From a checkpoint of a small self-supervised image encoder: soap at rate 0.0034, batches of 128.
Rows from block 2, named by matrix and row number. Rows with one number belong to one neuron. Each number is 50 + 10 x the weight over its row's rms, rounded and kept within 0 to 99. All counts start at 0. After the name is the row's rms in percent of the matrix's.
# fc1: MLP up (model.blocks.2.mlp.fc1.weight, 192x96), inputs 48-95
# fc2: MLP down (model.blocks.2.mlp.fc2.weight, 96x192, transposed), outputs 48-95
fc1.38 074:37 49 59 65 53 36 60 45 42 53 45 56 55 41 28 48 52 46 59 41 39 65 44 54 71 46 39 41 44 38 51 50 33 49 44 56 39 53 43 26 51 55 52 52 52 47 46 34
fc2.38 093:51 43 53 41 47 44 49 35 48 47 48 35 33 64 63 44 61 50 46 51 53 45 54 46 38 58 54 50 37 61 55 50 52 42 54 55 36 45 61 33 56 44 42 44 51 62 41 69
fc1.41 121:50 53 78 66 51 47 59 43 49 32 56 42 42 51 34 51 50 45 58 32 58 61 33 61 49 48 56 41 59 60 29 60 48 30 51 50 55 56 55 32 42 44 37 46 50 29 52 51
fc2.41 098:45 39 42 50 63 53 63 32 58 62 40 49 52 47 59 42 36 58 47 57 51 43 62 49 58 53 50 47 52 48 60 59 41 45 47 44 59 57 47 76 27 58 63 38 57 39 58 47
fc1.42 100:48 47 54 60 45 44 73 61 38 56 50 41 54 35 49 55 52 32 44 40 57 48 40 33 51 52 45 52 61 54 34 66 53 49 53 32 30 52 39 43 50 62 46 33 51 50 59 61
fc2.42 104:58 67 66 54 49 45 52 41 47 48 60 54 39 32 45 34 42 55 65 44 57 46 55 50 39 48 46 50 45 36 43 23 46 34 54 54 66 54 53 52 41 40 51 58 40 33 35 54
fc1.43 110:46 43 50 64 59 47 53 60 77 64 55 64 58 50 45 65 42 40 55 45 52 58 41 70 42 54 72 38 45 45 53 64 47 63 72 57 33 46 39 71 55 45 50 47 59 55 57 30
fc2.43 103:41 45 54 57 36 44 45 52 48 54 41 26 48 56 51 35 47 47 28 37 58 39 45 38 58 31 52 50 49 34 47 38 64 51 48 31 51 48 53 51 53 69 46 53 29 37 57 56
fc1.44 108:30 50 39 56 36 61 47 36 63 46 41 49 67 43 47 60 41 61 51 48 42 74 54 53 31 60 73 49 53 45 55 61 63 36 50 50 49 69 38 52 51 47 38 49 47 41 41 42
fc2.44 103:50 58 55 42 54 53 35 51 55 53 43 70 37 69 51 21 69 54 57 36 55 50 46 78 50 53 42 43 57 42 48 37 49 51 46 57 70 47 51 58 55 45 50 56 48 48 45 51
fc1.45 114:45 72 53 45 32 34 60 59 54 39 45 49 61 50 55 54 43 56 44 50 48 40 45 39 61 44 52 52 63 43 54 42 48 51 56 58 49 38 51 56 33 46 55 49 24 44 54 38
fc2.45 108:42 32 52 56 58 57 51 51 40 23 47 47 38 47 46 46 69 36 47 47 51 60 60 58 64 52 51 61 53 55 44 42 52 53 61 47 38 72 51 38 62 51 45 47 62 55 56 52
fc1.46 088:58 38 50 33 49 40 60 46 47 21 34 40 53 52 52 28 52 54 49 52 39 41 58 67 45 59 68 53 56 64 52 67 47 65 61 57 46 58 37 49 35 51 42 45 39 35 53 52
fc2.46 086:47 66 52 50 42 55 43 59 63 62 59 70 39 51 44 69 61 38 45 52 65 45 55 43 62 38 58 35 51 51 47 58 55 46 51 43 48 46 72 60 65 53 62 51 43 42 47 46
fc1.47 092:36 54 50 59 45 56 40 46 67 61 47 47 47 48 50 49 33 69 54 47 53 53 49 56 37 58 54 36 45 59 48 69 50 54 33 57 40 45 49 65 67 27 42 42 50 48 50 48
fc2.47 095:62 41 53 51 58 59 52 42 43 42 51 62 38 56 73 53 48 37 69 39 53 69 46 49 53 34 58 50 57 44 64 52 45 56 39 45 49 58 62 43 45 61 14 51 51 54 51 61
fc1.48 083:59 44 56 49 48 38 39 58 47 31 60 28 54 55 50 49 46 56 40 53 59 41 45 65 52 49 54 50 37 38 56 74 41 59 47 56 37 51 32 30 54 61 60 46 47 57 44 38
fc2.48 107:36 57 53 40 49 37 55 35 31 69 44 75 64 62 40 63 35 39 47 71 65 36 42 42 49 61 56 50 55 59 49 51 47 43 51 60 47 56 43 59 37 61 41 52 57 49 54 52
fc1.49 100:26 45 47 38 55 61 50 35 58 42 54 47 48 55 36 52 40 45 38 57 69 47 36 63 55 60 52 54 54 47 44 58 54 58 57 59 47 57 68 70 61 51 67 71 50 63 55 66
fc2.49 107:57 52 58 54 65 32 60 63 60 55 41 55 55 43 66 46 58 58 46 50 41 50 49 62 64 63 62 56 52 52 45 42 59 38 32 37 53 48 46 43 49 37 54 59 53 29 53 64
fc1.50 086:42 50 46 52 45 54 52 53 54 53 31 52 60 31 46 49 28 70 46 34 45 50 44 66 52 56 62 71 53 58 30 49 60 55 49 56 36 60 64 40 39 34 33 40 41 39 55 53
fc2.50 088:57 38 62 52 45 49 41 38 26 33 62 45 47 55 37 59 61 26 40 66 69 53 57 36 75 72 47 50 39 48 53 62 42 45 61 45 49 35 37 48 51 58 50 55 49 55 56 59
fc1.51 136:43 55 35 72 50 38 53 33 42 63 65 51 48 41 59 58 44 53 49 55 43 56 44 48 37 69 48 38 50 44 28 38 65 36 34 47 35 59 47 42 46 31 38 63 45 41 48 57
fc2.51 113:59 57 56 39 47 60 47 57 58 41 30 45 44 65 41 29 44 54 48 41 41 54 39 54 57 44 51 49 52 45 43 53 38 71 72 42 37 47 73 46 39 68 60 35 51 53 48 51
fc1.54 093:47 47 67 46 46 43 64 50 57 41 53 35 67 66 53 61 61 70 57 50 47 45 37 37 37 31 61 42 39 49 46 51 49 47 52 39 70 41 48 42 35 22 42 70 67 47 51 43
fc2.54 093:42 41 59 38 43 48 46 43 43 58 48 50 36 46 50 56 36 43 52 46 41 48 64 41 42 47 29 36 48 56 58 58 36 38 51 66 39 56 52 51 57 59 50 27 62 52 54 65
fc1.55 115:55 62 58 49 42 53 51 55 40 42 55 37 33 30 29 51 42 38 52 44 37 44 49 47 53 45 61 54 38 58 63 51 49 44 38 67 53 64 33 58 59 44 54 45 52 50 26 61
fc2.55 106:57 40 38 43 46 44 45 58 54 77 40 45 61 71 45 40 42 63 59 38 49 53 49 56 46 36 72 64 56 48 35 51 61 54 45 55 53 52 66 65 52 42 56 54 53 37 63 47
fc1.56 074:61 49 49 55 56 53 52 53 40 50 41 43 53 59 43 37 48 52 44 39 52 60 67 47 56 46 70 38 63 43 21 50 50 41 70 40 50 38 47 36 41 44 42 44 47 50 26 39
fc2.56 087:65 67 45 45 35 44 54 44 68 56 61 62 52 53 65 59 52 54 67 58 51 31 57 59 36 55 41 54 57 58 63 51 69 57 41 50 48 61 48 57 55 58 55 50 55 67 68 64
fc1.57 080:54 59 68 55 46 46 49 47 33 58 66 47 44 64 39 49 55 34 45 36 58 37 49 72 57 48 61 52 48 61 49 52 41 51 38 62 55 57 35 44 54 52 46 41 50 44 63 55
fc2.57 076:46 59 44 46 56 50 45 51 52 43 38 55 50 45 56 37 63 47 64 61 49 52 50 47 62 40 42 45 31 54 42 49 46 51 54 22 54 69 54 53 50 34 55 48 55 47 37 45
fc1.58 095:53 51 55 39 55 34 53 54 42 40 58 38 63 38 54 56 39 56 53 43 51 60 48 56 39 29 36 44 48 43 38 45 51 46 49 41 60 41 60 60 32 47 75 74 48 56 49 42
fc2.58 086:54 63 46 71 48 37 51 53 66 56 51 53 45 64 56 46 37 68 48 50 52 29 62 51 50 43 56 67 30 66 34 59 47 57 48 57 56 44 52 57 49 60 62 58 36 49 61 45
fc1.60 089:52 44 55 42 65 39 44 47 58 56 47 57 52 59 52 57 35 40 38 66 47 36 67 47 37 42 53 47 52 65 63 59 41 40 56 38 55 55 50 47 52 32 54 45 53 67 30 40
fc2.60 095:63 58 50 55 42 49 55 39 32 57 42 56 51 28 57 57 56 56 60 42 61 40 43 43 51 52 51 71 48 42 32 21 34 56 50 61 53 49 51 31 40 60 45 58 38 43 50 54
fc1.61 072:69 47 32 52 54 42 53 33 40 47 24 53 42 41 34 49 53 65 54 52 53 40 34 58 59 47 59 67 37 63 44 45 65 46 40 45 27 64 45 46 31 50 40 52 38 51 33 43
fc2.61 078:40 48 61 65 44 41 45 66 46 42 57 59 49 63 52 58 54 43 60 46 43 58 47 34 42 70 61 61 50 34 53 30 44 46 57 61 69 54 42 44 62 66 64 49 49 50 62 54
fc1.62 109:70 67 59 67 26 51 60 53 54 65 53 43 48 52 54 45 63 61 52 56 59 42 66 54 38 53 58 29 54 60 46 41 41 58 58 35 62 60 56 58 51 50 40 47 62 39 50 40
fc2.62 105:43 39 60 47 51 45 44 49 48 49 42 45 48 41 63 61 35 46 44 54 50 40 42 51 72 48 49 58 44 42 52 54 60 60 28 56 41 25 26 35 51 57 63 42 58 39 63 48
fc1.66 078:51 56 58 69 43 47 32 39 45 65 36 53 36 45 23 50 50 48 53 58 57 35 41 62 46 48 53 47 42 53 34 43 39 59 41 35 41 53 62 50 59 54 58 52 45 28 69 40
fc2.66 094:46 51 50 48 45 51 65 40 62 43 32 59 64 46 59 31 56 34 59 55 58 55 57 48 44 54 48 56 43 24 62 61 48 55 40 34 36 47 45 41 49 62 48 44 43 62 50 56
fc1.70 117:44 43 61 51 57 58 44 32 41 68 47 55 44 56 63 31 35 41 28 46 48 54 62 64 55 41 53 55 63 52 60 36 45 42 50 53 51 61 46 39 43 50 57 48 32 51 33 45
fc2.70 101:56 55 45 47 44 41 50 54 59 48 54 37 49 33 47 64 51 49 63 40 50 42 45 37 51 62 34 56 41 59 26 62 71 55 66 64 46 55 46 61 44 49 54 59 62 54 54 57
fc1.71 070:39 50 63 71 57 43 44 56 36 59 63 50 49 58 44 42 51 47 66 64 60 41 42 34 56 50 43 48 45 43 47 36 46 40 37 48 45 51 43 39 65 51 48 32 47 49 51 39
fc2.71 083:47 50 49 33 33 49 61 37 51 43 43 40 52 65 52 47 60 51 48 58 39 72 75 67 44 42 71 30 51 54 35 63 51 65 62 55 55 79 53 36 49 47 56 60 53 37 45 41
fc1.72 145:43 31 61 49 60 48 54 74 46 66 58 34 44 39 46 37 43 56 51 29 61 50 38 70 48 39 63 35 40 61 43 51 44 41 42 53 50 64 40 29 34 52 42 58 62 34 51 45
fc2.72 117:57 71 48 41 38 66 48 40 49 53 42 65 54 73 60 55 55 40 45 62 41 37 34 36 58 49 31 55 56 49 51 49 42 57 72 45 54 50 68 64 44 57 72 41 42 69 48 47
fc1.73 087:58 52 65 56 57 18 50 60 38 32 37 50 55 39 44 47 32 41 45 48 47 41 68 49 49 67 48 52 32 52 46 58 50 46 43 63 57 51 45 46 42 59 51 49 51 55 47 70
fc2.73 091:44 41 40 61 43 67 43 39 46 55 61 64 65 55 57 59 47 48 48 65 55 56 37 36 55 39 57 60 63 50 49 43 53 59 52 45 42 46 53 57 70 50 15 37 40 61 67 48
fc1.74 080:55 23 38 45 44 41 43 57 38 55 49 41 53 57 35 49 41 62 40 51 48 66 58 32 69 58 47 65 53 47 43 41 65 43 53 67 57 45 47 47 40 46 51 59 62 50 60 55
fc2.74 084:43 71 60 59 66 55 39 50 51 38 43 60 53 48 64 58 42 43 60 62 51 45 39 62 42 58 56 60 74 45 55 55 47 46 46 54 50 55 42 48 56 55 35 46 34 56 59 51
fc1.75 109:65 34 48 57 44 53 45 34 59 37 41 55 46 66 57 40 49 65 52 43 49 41 66 54 44 42 50 39 44 55 58 50 54 41 54 68 47 67 64 63 59 47 52 60 60 56 40 36
fc2.75 097:59 57 64 68 57 55 49 45 44 62 32 71 40 54 49 56 67 40 53 41 44 56 57 41 62 37 41 46 37 53 52 43 37 51 45 35 60 44 50 43 43 47 25 57 44 49 48 49
fc1.77 060:44 45 53 51 54 49 45 58 42 59 37 39 55 53 58 39 40 42 55 47 58 38 51 47 29 57 45 46 62 59 73 72 39 51 50 42 45 52 53 35 37 44 41 53 42 51 37 50
fc2.77 068:52 44 49 52 34 50 41 38 45 46 64 50 37 36 36 33 50 55 34 56 44 54 47 39 41 38 49 43 29 48 24 32 62 48 36 55 59 59 39 53 56 50 36 37 51 33 37 41
fc1.80 094:49 51 53 50 36 61 33 41 32 41 53 42 38 37 60 50 68 52 46 47 41 55 32 43 56 81 57 61 50 70 55 51 39 39 45 40 58 63 44 57 59 49 45 29 49 35 56 42
fc2.80 092:53 36 58 42 38 51 45 42 35 41 49 29 62 72 46 60 59 45 49 58 48 44 53 44 63 27 70 48 48 41 54 47 42 64 49 52 65 60 41 40 53 45 58 63 40 60 45 52
fc1.81 108:53 43 35 45 47 50 51 53 61 47 45 56 72 45 27 67 53 54 48 48 48 49 63 49 63 54 30 55 62 51 66 55 45 49 44 40 38 39 55 44 72 54 39 45 44 52 52 49
fc2.81 104:57 63 60 47 68 41 42 63 55 60 42 39 49 41 51 61 38 44 46 45 31 35 43 44 41 40 56 53 39 63 47 47 54 52 47 60 51 63 46 74 29 43 50 53 42 50 67 47
fc1.82 091:38 45 49 42 49 45 41 39 65 55 63 52 40 65 58 42 54 61 42 50 45 41 61 61 48 50 43 33 38 38 42 37 61 64 50 49 64 44 56 58 58 45 49 40 28 46 57 23
fc2.82 090:57 47 62 59 40 30 51 42 43 41 43 50 48 47 38 48 44 42 61 61 54 60 41 34 50 49 51 44 48 59 44 67 55 27 55 65 44 65 53 39 49 43 36 46 56 60 37 44
fc1.84 099:36 36 32 34 50 57 33 43 50 53 39 31 45 36 41 62 60 45 48 47 45 65 45 48 33 33 48 68 51 68 37 60 34 50 41 49 68 70 35 52 64 39 44 62 51 55 64 38
fc2.84 098:33 35 51 60 37 35 34 45 50 47 42 35 64 64 48 59 54 32 36 49 55 58 45 49 44 54 47 61 50 35 70 54 39 53 44 65 43 65 50 63 54 57 36 52 62 38 63 67
fc1.86 076:64 60 55 43 47 47 52 37 49 54 63 71 53 64 53 38 52 63 44 59 42 65 44 51 42 49 50 36 69 53 46 59 34 53 56 38 43 62 65 49 34 29 57 53 72 37 52 53
fc2.86 076:56 49 40 53 62 47 40 56 51 47 41 44 54 25 55 50 69 37 44 41 57 43 60 54 58 46 49 78 48 61 49 39 64 54 49 47 53 42 45 53 71 59 58 50 31 51 45 55